Rows from block 8 of the audio encoder of a small contrastive audio-text model, named by matrix and row number. Rows with one number within an expert belong to one neuron, the router's apart. Each number is 128 + 32 x the weight over its row's rms, rounded and kept within 0 to 255. All counts start at 0. Numbers have three digits each. After the name is the row's rms in percent of the matrix's.
After each expert's rows are labels from the 100 clips, of 14976, where the router gives the expert most weight on average: "peak in band" is the frequency band that holds the peak; "top examples" is what is common among them. Only what is clearly more common there than usual is listed. The data: single notes of 20 synthesised instruments. In brackets: how many of the 100, against the usual share in percent.
# router: router (encoder.blocks.8.mlp.router.weight, 8x96, trained with AdamW), inputs 0-95
# up: expert up (encoder.blocks.8.mlp.up, 8x192x96), inputs 0-95
# down: expert down (encoder.blocks.8.mlp.down, 8x96x192, transposed), outputs 0-95

# expert 1
router.1 084:156170116155176140082139183141096152172152127067124133137120066134111056141115172184193076111172150084134135120127091154155070150146074111136117121154146110131081105123119153103150136106114128100171195123161134120183099089103160079100139137105063125150129092166087113172148103073097137131
up.9 111:065176116116115110139121115096113116148170130127117133102167123092177074098144094105098131180127113177088100080148077093161092116069139213141146137097080118074102098105107108130118167104135103184105153120090096173161162142165079126156092123152118133094137178195126135137105123148130213136
down.9 105:128113163129118144128181070105104178088151080100103113162140135096167096145134152110127142107114113068048110177144150102098135135104134055097110131212131098172108107169096114078159135162146131144093137130120153078076172182118124171137130125129147058126089094135134143103187184144178127122
up.10 090:087144094173135149122094117117106125145165191127115162122140070142119109172173140109131154166123092153172138124080123175101047107085160108099093116091157157091167129195134176105165138115202124167122173154083097103194126076091106191135161132135162115159141127147143150111130109086120087093
down.10 091:125134127097130130111154163121113140117119183123141092111082133156178175244137115171119120104124152105128179146104087126139068148093084185179113046102141074115142096086108149152126140114103103132172149132114178186119138102172166126054130112144152130208125128130116154132154105138126157153
up.11 092:100063155109168104176130079138194103146119156119138149181112108087195156131191109097112129144120164118100144124127086112154160128147126163166190155082125155165085119147134170079113089103118142129112165156157104065152168171146128146104156152138110127194097148162118118167118062160118123205
down.11 087:123157103082113107125139070139118106099116131157141132128116151090141115132131054120151047064169137085192123118154131155087147169096235100068090138092142086087171098081147157193125163156122131169099170159117128117093168138103126150136127123129128140128073102098096154098153125106103160124
up.12 114:166101154130172071193102115073108125145192130148186139085120122117085069164093151117146095121133114156148095148131079088098110138105097100084087172149176075154096143136127075110115068139177117104185177088095123172184139095128156099118132187111077139176116114137150146138119114119108108130
down.12 106:151081129081110043143127108073168125195148040139130115098155110152080122097094144146139106117083157158068122098141097053171137116123120173114193131120121126068134158182135125104089110088142128178159160054120103120147136144138105115100117134167119170113109125107127109111124104163151082160
up.13 082:098138105128120058149134197181105145162106142165123133139130173085135135155096144150117124088150142050091150107173087100157141116081102190120132138086107169143153142184121104117140113105093135185097126124086185156177069210154082148104141103138093118130136170105072150134160153137156134088
down.13 081:171141092204102153092112166086167157099119104152070123103100125156114165107162136129104153123089157150095149103085104137145103131101078080156165144126031151113128128105132104150178070134144159144135157031131096183100148094118182135121121088107125164173109100150079122118113146136180120135
up.14 129:148067101105154153198077155135166082131090107123179112154083095138093148127146102153087126198066145140154116150104100135156114104139077096156163154155076138121111084117085126123105122141134052097151141124131095197168150139095139080122138099159156107097094125154088139118123092069130052105
down.14 119:131148117120133163145118072145154146087140115164147092126115169125186133130086085117120112136122131155124089142131124101081128130174178183150162077036190122105134181086145159146137130069118101164108128136111170132107152086093127188199133135145073095123137114158201087155123090176155173116
up.15 099:122097172196053141115100103135137105144193158176103065127116164103123056130110134104177193117093145117150132111125070123141111132176173137109103138114058182147123146155118082162102110104137121145136113125163094180139160128119137078185103154155100161129114131116115133083102190118075096170
down.15 097:140113141116069090157193153100059106121158167119189123100163100087099158107130144129118147079148091170099177154119139121080178168148126132178166140133132153150156092097174126086119089110128134099118062129097145122043125139187107101120188135128129113106134134111108049074116099161133143096
up.16 103:165108167181149128093090131117138066137186167103129123131149116153108111091090106101145166106176149133146082098065144114066103095104124160149100176166086145128090137096079113117130114163085166153189092101191146105183113193128081129132108110144077158116090128153191129165120106166160108126
down.16 103:098129167180138104092133072114188132148166154153126079119133102139123160143156185086109097095099119161109176188148154102151171155073100122179130128173089132114134160091162120158121102063143181122137101119133163144085150095133122095112168111141254096115137138144124152102101180148135127112
up.17 112:124129104117148127144156169174170106113152110082178172106173158189084162134125165152178119170176106113079169166117103117162112122092116123049132156086020163133128098114168147142109101107100106180087142135100132071130124160087099107170095183104143141123143177132131141140142137146079135139
down.17 117:132122110186146134161173147080127102065161156102062142135121114093141155130155152140124164121156107180168037112146103172124143186131107126143089139108091168147146120096058134156115147168108150157061111085106129128122085103134126072096181087145157137193150169118141153057087136128135134144
up.18 113:150108138150140088116130102101151113189123107092134188171130051126150130162173089120149117098097100159088127193094153054171137137087110113112126125161140102138117085111086168082137127100131132084165194094129133130187130076147154060091128141062099085108147148170096117071131130155116103140
down.18 104:096097144122093150150089090099116180114177070095136184108124132150124103137098112136121117146133115170133121150129073173173166116169139097097191139107178035115175141134100092134017100106123161168115118137165106138106116145127082083142106105159121178100127104112164158172076131100151120109
peak in band: 250 to 500 Hz (34 vs 12.5)
top examples: octave 6 (84 vs 13.6); quiet level (69 vs 29.3); sine tone (43 vs 5.3)

# expert 4
router.4 093:131152098120112133116102171133179138166118064115104142152120090102106111105056085091064088159118160067176135107142143186084183154195156128095080170102155168154132115133136136099125091123112050109124104091153137130102172102154127152188162134101090133143121177167083109149071121134140138111
up.9 100:106079130095153128087136051142127164130160132096122120123098152066085148107103109100171065150174139127125068081162125114101175157134150107102152111126126096128119151138191108077133103087188187101140084117074145158104067073152148099172094144146124142137111092122115124128171128100040125118
down.9 101:154115115128054123117091109133109146152128174141147122151168126065152117142157088190103101141036084106136130094082133114141139106124144130128139118059111128112149141152138168124065106133105030096122144153102082116160070120143151136091181093143070133143109198101165100108127108087117132180
up.10 081:152111115140128125090099134146157196084135086141138122103139113113153115093117111111118182107133117166117125086036162102126104147039122140130132127135129158142198113131139125135125118118070108159045130089125089149124081137121080218141162120153134132121109123090102174051084133126127079074
down.10 091:130101163156119153124213071106147135116110152095174161143099124120138169126102145163139114126127194131119105164092108157164078132195125129150125129144084121138125153091123169157122099107157094153188118162124098171116122119132120120180053160173156085095119110127141126237171086160084171109
up.11 112:108126107109129128131111144095177119167172138080157097048098119063081112084129125114124161121149138084092116099112147144119124102098106139189099115236169110150093138135115167080126156141137127093133118090174098115149124150157120159157151111061130193074113103090090082118129075101120118184
down.11 108:118098098054088082102107137096095143120112055121109074157089157088126111108139053090142082123144089123119133130141141052114147176162119164136134127057112132121087141121125145124130130047138126134113122135116164115147155146160140169151121130152153101124068093207173139100094147086130202149
up.12 089:143150150151106102047131124175118159143161109107120106088179146141169152058150165136143195173119119163156144104148117068137124128111160072121118096167079113139121108125126091172162055184078141154051133118079121138124183137104087163078117096109151150143134162118097146177154103149156105119
down.12 098:103110150132097122137160091136115149094130127061148142097087117069132146110076144117175102102097134116099124079098131123132108124154056184093094172108114133104137153147117166160071176130090121163232087127096161180126095153081129129142133127111155037141079110164096144153112097150167138137
up.13 096:121138134109158140137131085107121115176184145077142103101159065173094143179121128158093132103132138124102146132092111157109160094114119128041105165164092118108131141126095111086113127156123127093139144075134140115185111167152127181140155159067063121156134108105223164127172063140173140188
down.13 098:103171145068132143078137090167133181115081133191097176118175129128158154107139190060076124121139106147109154142146099132166122153106148155115102084145064174113113119060102081143109109095169150132125117154091121084143118119131135127103102114200166131105142116157162041107109195149113134131
up.14 093:125161135118164116115107146156128041069085081120120108126117161088132098140111111134130124140099119069169104124129148109080086149185076171179143114098164125147138117108078069111143076128133094085106057112179145123119108134070102136094061130183163072112076120099167153143096124111096148139
down.14 086:173118184165068088111113106095118090100083131161144083150119046094149132154076097081127170142119141107117121073159086170115077143062133121128089104154133065089110090136179148122127177092143133118076129162161145132156152134176170136137133122104143144132178092070089154141117181113099103142
up.15 122:189119167169100103138125129144157171066151109128084062100154155129125152154163155147095191109141117123140153124111134089121138052157131182044135183124106107122117100131172141113161154194158199102088146143107136089094110099120077083147095142128111151126165186108152080096106119102128119099
down.15 113:094145063127136173112142135120107108189127137180146151132153176132084111152149186108108084150151161119115067102143116079143127183079087165129075146123137147128207090087150161190095120101119129112139084185088115163100091133147095099088167114130144130102095160156097089167121144136056104107
up.16 102:111134173133148145156113144181174144150112174032158152160138122111126127137103120138073143134135138134161181150112107181118105138134132085109159107148139107149125039133072183098085146096175128123077120109081116117074163114141142179173117037145125141145123118119077074116116158102068135137
down.16 111:102143105101085141143115126059150212133099115169132170107149090146147159140101123095160130156177064113129155137119152134131130174091138121081134130069105116142126137112118128168104061106103176147116090074193090148165115139106104096073121072135119133095147221093144122145167090133111149069
up.17 080:098116165092161170062128119122134113159103131113121096087122055075149145139142173181141091130102198093151137096139159188122154099121172145164098172127113138124114159115119099136138156103201089074095122096134104074155123117133157168145076141113149129208130130053113144095080093164121146114
down.17 083:129194180099058076118113086141125118091123096178127168118127096227103145160122110059151134163181099116112120092175133107185106198109135091113136135138154131144112095109129136130103087083125132181164172160120155136116145190141144154155098108147136067117125089072109143094112149146109152131
up.18 124:134175145146118117105128149092129120141141129132092048099160114146126147128104144085095119102153197141128111146149195111098133087115112132081076096089129122148168151174202092164109136212113186106093100147078155064126107125151142114152098105080124134152149058168144151066134149096094093111
down.18 126:158112131090117155173152117118178131117102173123107156135112120185121093153199106137100109161089132144150090202170195116152150093114098182136102152194108118150181129169117100174160117143081123088111137198119079104105096104107180134139129140112088083082104120083115071100113155165115124089
peak in band: 250 to 500 Hz (82 vs 12.5)
top examples: octave 4 (88 vs 25.1); A# (65 vs 8.3); note: A#4 (64 vs 2.1)

# expert 5
router.5 094:098128188084081129097089123135112102122074168174169081092119214157109183190139162124095156178153106179096100104151132141163116117124097169124137121091102135138136115125150107150149167169137196109128111082090148122141117123119119152143087139097135112125150096085159087070146153176065065130
up.9 069:141155119155150123178099134095121119157115162102132128139110119159105091147086153130252140161049148104091198109126151116083106183144102116101112107154192111117141142116146100110155131129086146136212162123153140131165110090143110134082153149138135163136116100087159193143116127171132180075
down.9 086:139159122145178185123133143140170174118139082140143103123114095146143146157145139090120076111212154114135127130123117148146086145120098081127131127109126138138118151094131130087213130091099109135115110222133128152092206165160127166145218123089096172152099095135122133171099113132206128085
up.10 123:102139098121132073118145174113093122106080127111090078067128163125138136149099082123096200148101145177089196152111113186158125192140161132123067140141094123127094108129092100117157087161178155125144138081148121113174176077185114125119087137181117091148123173075172090127173127138125149110
down.10 122:132137121139082113118096111139162166179123167082135128154122177172110116166136136119122088093155130174104100109114133127122143169137114055148114150087116137094147119167207143172119090100080124166046208170103124112136150066063162118143130105102166057121141123152129182119111145177134141169
up.11 098:153117216087100155083125116152131108138079110155134168113111141136154103147078121118066177110129131186092076097183091148120120105160113093163173138114143112101163114175112178133087137172148125151097125107121114144041110091087125105146082091188126132123143174158154213147128131132106105163
down.11 111:141108149117187139111120157152167194171163140155124131103164137066124166112129131172127129118121118153121162089122125085143089079128143093172150138079099123197096136074137136151065145112106095080141069092173128177192172085131126133135090164112141207147134139085170124119142071087139157152
up.12 094:123117092154146078160108090119145171086122137135147101130057228096163127121094142095127111081176103121127095142141132130113119107118097126184200083126070083111123140150165137129103106138171135107142099104166166164111089114163099150103040121147086146088176111176154098106166086135102100151
down.12 098:140170134121116151128135073129146073148108139171117148166162104177130166165189101116128096144124172180088171217106105145152098160166096126128093113155122173107113073154154123133106187118157041147089125152175091101088141112092167117143110099150168097132160113105116129098109058138075110144
up.13 133:126160061081135110103150150119144188096117090099144130142127103107068101104127113124121133138127110085113199093088142175103100149102060118103131111103218103134157105084147128155093113156104111115115094119100228171120118071111125099096174087115174133095128139147167110145158183085090125141
down.13 116:146099132139068102129117168079055158098094083125168106122131155089167055141129153098169122154095154112186143169108102132106130129109153101089154162123116155189162129150187108094122103150142152146100129098091097156084117130127161201164075159157174077127081112090107154085111143141155098178
up.14 091:097120115138138127179185133119097123131127152120105134138137111142161093157100216110150193107154116109180060159142170061113094141131091089102149149149138103175066125078136086140149122144141144147118188083158172161106110140147190160125136155157137131161124068124092137140142169096207105082
down.14 091:185136135126141142173124143076128111143141095175150147111144097099119123128121091120160147145136148132118149059045168158159120128138128129151127142142135108148172098185162176158158112183107101093153127183093127146109230080080182180187160169157117135059148118102105109150173140141124098133
up.15 091:184113102191136099143073098137227083150136160130153109102144106140138066108127155139110104155152137139101152122116131117175137160130149202163105151095140068146122202166135107134088089114104109141105110126094068077196158151089070176136133144132089088114182097123153119158137107119136126135
down.15 098:101116151092120143154119087129064180148082169152144138139144203196108086155150118106154131134104189182164116177170116131123150119090135112063079116148128152115140132157118160129164205177116143172100112180162146091132090143144108131119108123125124056156129161074170149114121061149127116090
up.16 132:110149099136114162136173125086071135114115100126142134084126052154177190132161177094155112066166102132134082150148087129180110115112111152067114126106110130158154107146135190164152096102177155101040086173138124092036094115111106110109115117121128117170114174096131123143105112173109125128
down.16 133:114143147096147112093126185153110088102149117135091195124147118106095067133078125157144187128157078168108127099102112122162136081135162089140131080159062135171144110140193152166158171164118143105181156097149106149110122150125128126118141131160160116128157190166112086066145166136219179134
up.17 122:104101081137168114122122149135150162135086119047173101100098075103116111113102106157128110156181106120171164138052166139114136166124105070115179144112128096110167110149135144159168143190064189108136078110103145120179111103152138092183112124137083125146104181106066097130149116102077143092
down.17 118:119111110065109052086120149094092145130124117145150167114131155129104126140168141123075109113116156107186138146138112160114137092122152089116142171141186099138159101080088151167131180120137126135100177135068151116137109135113145144056205159158110099077108042149104083183176131177170132147
up.18 075:167114130133105122082087179152111140083149129146115168173112067129167132138115077112136129121127097058185128091087158089172164097151174108084162098059158152125166137149157160147128112113131131094138159146127100143149136155068086124148097113168150188180092126108185152080116092099070117076
down.18 084:177169122109154112179134135146135156112147123091081139129115136162157140125140154176134156068141177159090135162141158143164135120139114138159152123199174157156134140072113104157119166114104029195184172122153143153161110116170144163141143162082116085029127137145165106128141134139183155106
peak in band: 4000 to 8000 Hz (67 vs 25)
top examples: rumble (45 vs 9); pink noise (41 vs 8.9); clipping (38 vs 8); text has "clipped" (38 vs 8)

# expert 3
router.3 120:170117093188117102116109100137130136119144104112100118142113097070079082097093113128138074141075154163112104144132129137121147100107132115085116135142133132086169127076129145174130075140130091199116118176122084111121150151152151148030068106098112110065185122077137148132110138110152229149
up.9 086:131090194123092188152152083157099190127168152124176056127130096095117123134170150097139109111083093118090104149145085176136165106167138076110222157143138102108080140072133100140127115115156129109129140220095116113121137150160142114143114119144103075122176134139138121133164164143095169177
down.9 092:179124169133146104087121199181078154149156128121094120131149084160081195172200138071172139126109140117134177099157125146120153140097107145135126160110100119155088099085103122132126133158165140135160134077121145154116078095063160145039142107135150116094126054112148135113188123163147099152
up.10 086:109149094157174111207134060112144120111182108088184134207133138039113154120121112105139108149177143090106133146116141132061137146108126131159100157115123146140114119139104134188052154157105077105134154077086073141117104118103154133112094144183190124108123088150101094131149125102141143171
down.10 089:148081171134063160128158151103148159182063162151164192096101124140107166143104115132130146159111103190120162073129120133143064096080094144125143089161135100163076135076072135139150148092093163133169117114102116114085148054129088133161165103113104105159119098175164142115141094114118071099
up.11 083:122182175158180144128152145155099134199128146138161039155169132166126127090133169107158098116163138175134135114102149083091089169129198143105072102165140088084091120126084110092069127111160123122134081081128119112143121133119149191118106143111044161124161077082122118125125121151106145157
down.11 078:138121103082085126137115155158157128083065139146124127122114081104119121133116131119105132105153072133121134146166137140071174091140129158093110158136155156148111169129207091104102130112099062093147160106137092195152107151083115150255075093109080152146131103142155101167141101150108083103
up.12 083:090116140138109159173153110141093174144167136193112123130190140089205089144177109070146152151123169135109153096151171126139101130160191171106149138110068132136136128113102160122202130134135170114132149137090096172119119115072146153087067201131115179131133143130131149170140142122171124202
down.12 085:123144149151136104188057134113083079177084159122153184095193175167080207172168125141138175159096143136139110176147126087144140151149161132133131191058194099111141122127120089153138145065178122097116123130134148130118153192133085139113137118151113135090116126101125130106141077148087122132
up.13 097:143116146114090129125142126139103157115121108112165142128044181131103150113106113164084093176110127077096090166120129160107204116167113163128080154165144145143103148100131093112201133135152117105185058103149099158156109104127098215123103074171144135146158161101179167114118161108155062119
down.13 098:135128157135169136099122107149148088143140091143104133100122118155159067145171097118134164131116114089102134143117141135122107077109222082151107142089116111136176088181129115173134153131125161187092141160098068091146193094109104089106146113117132146096092133134105148177068143059113149230
up.14 109:140133103098082174076089129085134188126128113110178138166186069096135078136151114116152165131083091117130143194150132148126150164155140167148152119160099139095137110194156161150156139093124075063142083138106115170119159126170133128148133067062158090080120155122136157094093154120073181126
down.14 106:066110178143109171149139101067122102147079145143131147143103111100147091092150107118096102108127119167125136167139181113027123140151143119106151128141112163073144122101125134142105142180146115140117174107131150138153168149127124079089068040139150103158188195157178093153120189096139163115
up.15 126:133115149144151143142137045142066148099125095129095069171091142134124053043135161159092121077108144114145146127076119192130149120130139161106145105106074153088186150130104137132098135088161143079088150116092067093084121133102107155158080137161079128065121125137144184119104155113114124130
down.15 136:095145159091046206092120131111121137109076177120169189089219135102168140078144065138164158131066130101137173078113150163117121069107169098182138166172101192148108134114131125123123168145146134107105092092106126125141121113129142138155154119137142158162132149142144081115104107130114138175
up.16 087:166132149142194166174129104116112121120149105164132139232090089128175103124107068133096138116172114073135149124093110177063145196103156116161144125075133157083129071127123108087152135126073095109144106098148081163104149151130125123173077149140105087141140066136127170130115071132116154142
down.16 100:159099113132062178106154131092094144154062108131173181096126093123134132103168199124124111167126133115104131148151147141152157125092156099138089178118132152160112132106094146149193190162116103067189105120143179144114087073144085117144121066167149090185084123107153086145135098157163123087
up.17 108:125069163166116124135206168135130154137133148128188152145085086101102105096183173090099152144130095131125119109138138105173064137171137083195151090059079113114143120153142134080128210082121108146135120115172051154108151101093132076110140118108174120136119110109131118099167119071111123119
down.17 113:091161125149152111144122134100101099135122156138131061097158143136078153153135113120156149192132152142078160069153159089163172178111118129104130128068182099181094093143180128114146125181125108126127127091149223128142130144113124157088184086138132078117120115181151095131134134141211064105
up.18 103:169186150108128062101170175130113136174099093107109143163166176145136097121155168157082147215142101076157137144144127125128157138105102140159100123149125138109125066127107123125097205112229116122137149089141179128132130123116132121133153165125064119094184157137149137173113144054096121142
down.18 102:071101091122131097106192180114191132175119153112110170116122135093079126083143131188089202122113128135145131107159141131125134184209133111122196079128160092120148138132138091158205086122154130152118164140149104101168146089159146115135144109130125132134125208139070092128161169116172121141
peak in band: 250 to 500 Hz (40 vs 12.5); 500 to 1000 Hz (30 vs 12.5)
top examples: octave 5 (67 vs 24.2); C (61 vs 9.3); note: C5 (52 vs 2.2); vibraphone-like (25 vs 5)

# expert 7
router.7 115:084150081088101147096099101081149125081135160137130151152115153189142205089153126101101094072150145117137106165094133062104088097146139177102137149160134116107158143188124171160092075089111140071071122130104122083108076106152093078137136166182139106149085108098111115137174124164119093112
up.9 100:132126077097115172119143147120154095142159124153127156119147129187162082120127165151103144197101110118114130091115102138130122112094159197172112109139119111140153129128119158211201172094130076128133165174124128105137130087069118164175113131161141110150146093022148069090069146132109144165
down.9 105:106153135127126100120135110113085139181095087074102113078077125111118117164090169101132140095143167147075138086138137097204128160112131112029115136131128088105155149139096108120153142107164136165135148068105111106172103149156118138160142133129116194124137205063089106103055109190145115117
up.10 087:104133119156131103103114099142142112136113131104083118140148132133189122147160091086108181065090098111100141118114178174123158085129119109102181147116129120202140066133088135164127094147169134120149113088082101191103115168095104132066098109120113093142103138105117195096188122170179198069
down.10 096:138153114163124035113174180096102123133074143146130167124119168152154134112126177153178095127184126143146154102075116087124062208136100140141090131143143116128155183098090152129137132115132075094143089168122185042091136195160137128118135136125173083092169110112126168121127105135135115139
up.11 093:143109190131144147172116129090156117087168120120127090148111126118078141091082085089112186128068148177112146155157111103113119093157102100056143115137108164090155192148096117149141166107170087103111112124161194123137183090169128105110165161175093112090166079127086155096171093124156173094
down.11 100:114141142167204154098156062166135112094087143152121172156141132137154141110182097098025116111172138110108145085142085121103120149117125152171138121136155122126143110063139096126152060166166187116166181102104178183143086148111143102171090183111103126180132133137150134144100121102102090120
up.12 111:146134147128148117197137145118177100110143140100103146138155161175146121108140202099115112113126133149115081130101088177155160130105129155154108137080103081168109068166103115195096092146143134126057137172161116087214093098159102117081107116125146080149069188119088156136132083116142076144
down.12 110:080093166166129115103159173183074139069078134149056108108141112132142129139131127085158157095085114108101109175137166145067142226173178099177091078137123114160106153119095117157114095099146107140157149146117130081125156151146142114148113126176135183154190120069159091145152129154130129141
up.13 136:134136103140194094081153193136101175162146141104191110109142127076113115122129130121135159121116068086117116117100137142110132165117081075114166141105154054172103070090098115155164191163091197157128110091113121161151104065151153103130126144173132102088113096132146155184196136100118140123
down.13 151:179101104061110088138157167102105175116071084087141148147117125091124103157152173132104158143072076116163128159158095208119121108069150157140167148097156129149185111109094121164121140090097114107111074101124169073126139091134104185076162125115170144101076116090091116152135144136126189138
up.14 131:086105115104180118166095122129094125134134096168111191150095089112109116147130132125155096138140176137130111168089145117113055161209119199140129144103099129085136129165070119162131113115114143059157129148174110077128133141073080123084075071116124135129110174161062135135125163149150195155
down.14 118:144169100141124091103113138174126161120203131096081105158118132156158161119159100110173145099123130120131131165156188154151170126164136127106113135086179133074096156095156069161153136137166080183146170156124165116191057152117168146084126114170030119143124143074154124168114090126138151129
up.15 102:110096130134173132168153071135155117127124052163103099139152098154131107066129120163207139093064135149179108098099137150103174175133096095139126156187135126117112119115147107096062205126079119132117128146162109135135118097133161169116098134129150111129085100210147174121174115189083123117
down.15 099:178170152180149079146084166118125142144110129106177094100137133155126102107078142107106096147130165053088144144102158156083125127152101142112152098053185113143084155168123155136142083170126101113160165087152147098089159094192177078159170136146101147159148078141147125052107104156133113147
up.16 110:117165083124130124125143183068153133130127152085097207160126159109172126150123081095138121109127112145051133134139114140124174192139096134096131128118122110116113125143124084095159093107044160118113097154110185118083152147170091226155105125131097150192122133188125104134148101112191098136
down.16 110:146087096080106125109071124147187084104066186106130115163116162083112193103197128140106158151145169146161171097102194099069154109152167194145122084102130092160119139116099138155105139140118097106095094121116104143153101110088165143124130164144114142110060079118111148093118108193146129161
up.17 091:113145082144165057121175066109138154202164166122114197133156145088139128124104156107129060085144072137132096112183140130132106126103132131149102115113083190107177174125121180116158122063132109138096126184157125098176112133168085111170187086167099159109135107140144105094133132114163118111
down.17 092:150135131073135160147102167131194120063159177123104111187067129146117175101106128131117139148070120117125171102132137085073150115221151117142126113118146081157110080117079050152080163130139098100206125093123095116097083137129106140136142110169120138119112080133116178171145123130125098167
up.18 101:151084161150194114090071117143094112182127135198189137132084102122092120153116091143188124138143166121164116110125130116116106142152121118087131142067151114136149157158057090162154122098123156099140160131114120157096125140158125079192141057131123118112172204131079190146125173181097141142
down.18 103:108148099118122154111201157094144111141203170144113157168132105129178103099155112116117099155127086134140146105140115137101190124085098139138132097140155059122125065131171152092130105141147085114115166147107168103162129074078126138045048145063082131116107110123129171154087078169132163117
peak in band: 2000 to 4000 Hz (81 vs 25)
top examples: octave 4 (84 vs 25.1); vibrato (34 vs 5.9); F# (33 vs 8.5); note: F#4 (32 vs 1.9)

# expert 2
router.2 085:132116170134179068134161116129114146109173103141113165115177097142165063159129132165187177081118106116136167128151112146167057097079155118164139130134114173161096140127101092102110159159146057119153116116125155141116142142149100131144166127176121194184129147153133244129086135133166147114
up.9 086:133130039108086115135132129105096134143129133162071142078134148141090175136124146151084084135155135059150142126124199119086127075115148121121136138123147112192166202159138098192120106193151129170107121187091181086107117139170152124115111159104127119108120182083134130107168156175073138137
down.9 099:081168106128095092154147187123163127170167109136173174147097136116131098089087145157096136185108108110123105098178127119159145124164173161082080099104092136103116173116086146112128082153113172062091149114095154100146178165129143167154126179089138129141087117066160085092113113060124087175
up.10 100:161134132170122123112080092056155132150077103161150192125113153124144127125084132129093105221093169107140085182135087141135153101131118147128145100117198113099120093074115160131109101109123124073189153159167143147153078078100114147099164086102100158102160103106165124053148117104097159119
down.10 104:126124083124148099166109121098118137109189134106114142152112155184096103106141115167151192115174140173095141176135137105087205176142136088070073145077172155132127162159122128147120092106091108212078186164072138112141129129189116132125144132175133116140113147148115110072139123171129104069
up.11 119:117154114095176075124127124109073135177161086174101143120148105128154106110117128143147168056078141120133096110143162127064111117073158158115077060153125131174122117114119108155128076112156040130084045097096119104095147132126132110146110095154125142150075076140097173165110190127112123107
down.11 114:174148082144117090106125175138113109145171079095110091120082164158102130181101125144111092144050127134125143084158103180184183126122006124076152128105111135161110074131116118069156088164100114096052109121132107107147127154107126109101106084119095104120120141137121159096122125114163097143
up.12 090:129123120139153132196153146133147161085144099159100096117114124143119154175150154103124082154119121099153045111145081112142107106111084111175128149090099074138051121097112150134103087126196088093135128161144152176106168111145086157074137143067143113079182132166142120175092117153072060127
down.12 089:115068169110086158115151105107109130153081151084147167091120110108125052098167132065137125133144192167093115145141104123153165123180112131135093135081181098087201141116081079107143169104102152193139140112147141155147144102110144107154094141105154140157102084105107118140126167086139135029
up.13 077:095067126113155148165130087174095176147175159118170131155099156136061129100089127159148149132100198147158152100123130077163132147102149146094148085161110100144109213221098121127142115117175169146099142143132144136103116144151092152099108132096115127191108107126181080162194086120128106123
down.13 085:184137195125114099141134179196094065118077084163149104107211150066122078129103125100114119119176099122150113090102139163125128152086132155171123087113076100085148104072119149129125172132131132082154152188136102125091140096064154114097109153147136146195160134135148103133129152130106140082
up.14 103:054125157137096088093113120118150112112107026171119112110129074103148123160144187120122170153119171179130127144139095147100116085111159075123125109121117129134166099126111124160092147179194152151072140117141148101115117046152128140168130096182127188096089110173136162124154138108078130186
down.14 103:191140115141155072158154130139127148160182132105132127119199166071125138100128138145154107150117134197182158118142100088148158140118112152106157139151162092154119111147147124101100093183112122108147119114123080175160175166126129121180183184116123087141077124080172112151082157209185138072
up.15 094:153156096119139145159136121110123086165122052169169096137083081143146103114083118122114155120163100148122093104119164158167131132117164109130119116119084099084136090140118073156159087155111107090132122082198142097172154070206107161170125097086132097046113132110136169109142124152073084071
down.15 090:126117178094077141136140139138146126094122177195074136105155136098147185091132049108117102109151123119175098135170101068119157147162145120131149076072126080081096101168133097147144080175100121102103145165110095178097122148137102195070110120171105154112116111090166124069116157139176129147
up.16 111:171151065167174131105167086131146121134158082098151141127128083178135159168043122117147064097146138092163144177120176139116081068118130117137169125125115123125165116157126097127092119130147102119144129133135139142066122141114113080141115162113082122073142081207082198108070116135157169160
down.16 111:099144114148110106117089147084149164177095152106120103166097138181095097115128128136093140149138169150150099086141128132138152156124121136056086117100128139113123095132081078171130064143129104135058135116109149059140156137151141183134079139125177072066129212060111101078183098130159128123
up.17 075:085084171166108191160176188133072130101116148092134151141187138162113145102130106152101115202147079197143111094158116125091134137150159161122153115116062102140096158170118090105136152083130096125115162084137122088109160168211151105158074145103178154145126119079161109115142115123089144124
down.17 087:184094044160148072094092129119100136128079121143140097116102147078126092100109166192182121132164153111108129144167140093136123101102121071136131143117159086146151097068112153138101109122131127137143098139109134148110067077112078151076162162088129063162149104115143047125109138064152106083
up.18 084:080153131163131093135096122075125050156111108149091154153096171110063075171118115111136166141108110117190160151146114130167111084091090125113129130060138096050120109124140116146077154107130138082143118127168142097126158099161108170131160133092102179136162172138162132079074106169087192142
down.18 079:052066121118173142131178104059114193112132144150168159123124090118129142118144127111147130100088101150109136064146150137062149147152139106132136093145161092085168178183140130110098079112098142127200148190084051158140150140166103153120158161200128150133133125138128161087136169120129114129
peak in band: 250 to 500 Hz (72 vs 12.5)
top examples: white noise (93 vs 9); thin (high-pass) (78 vs 12.3)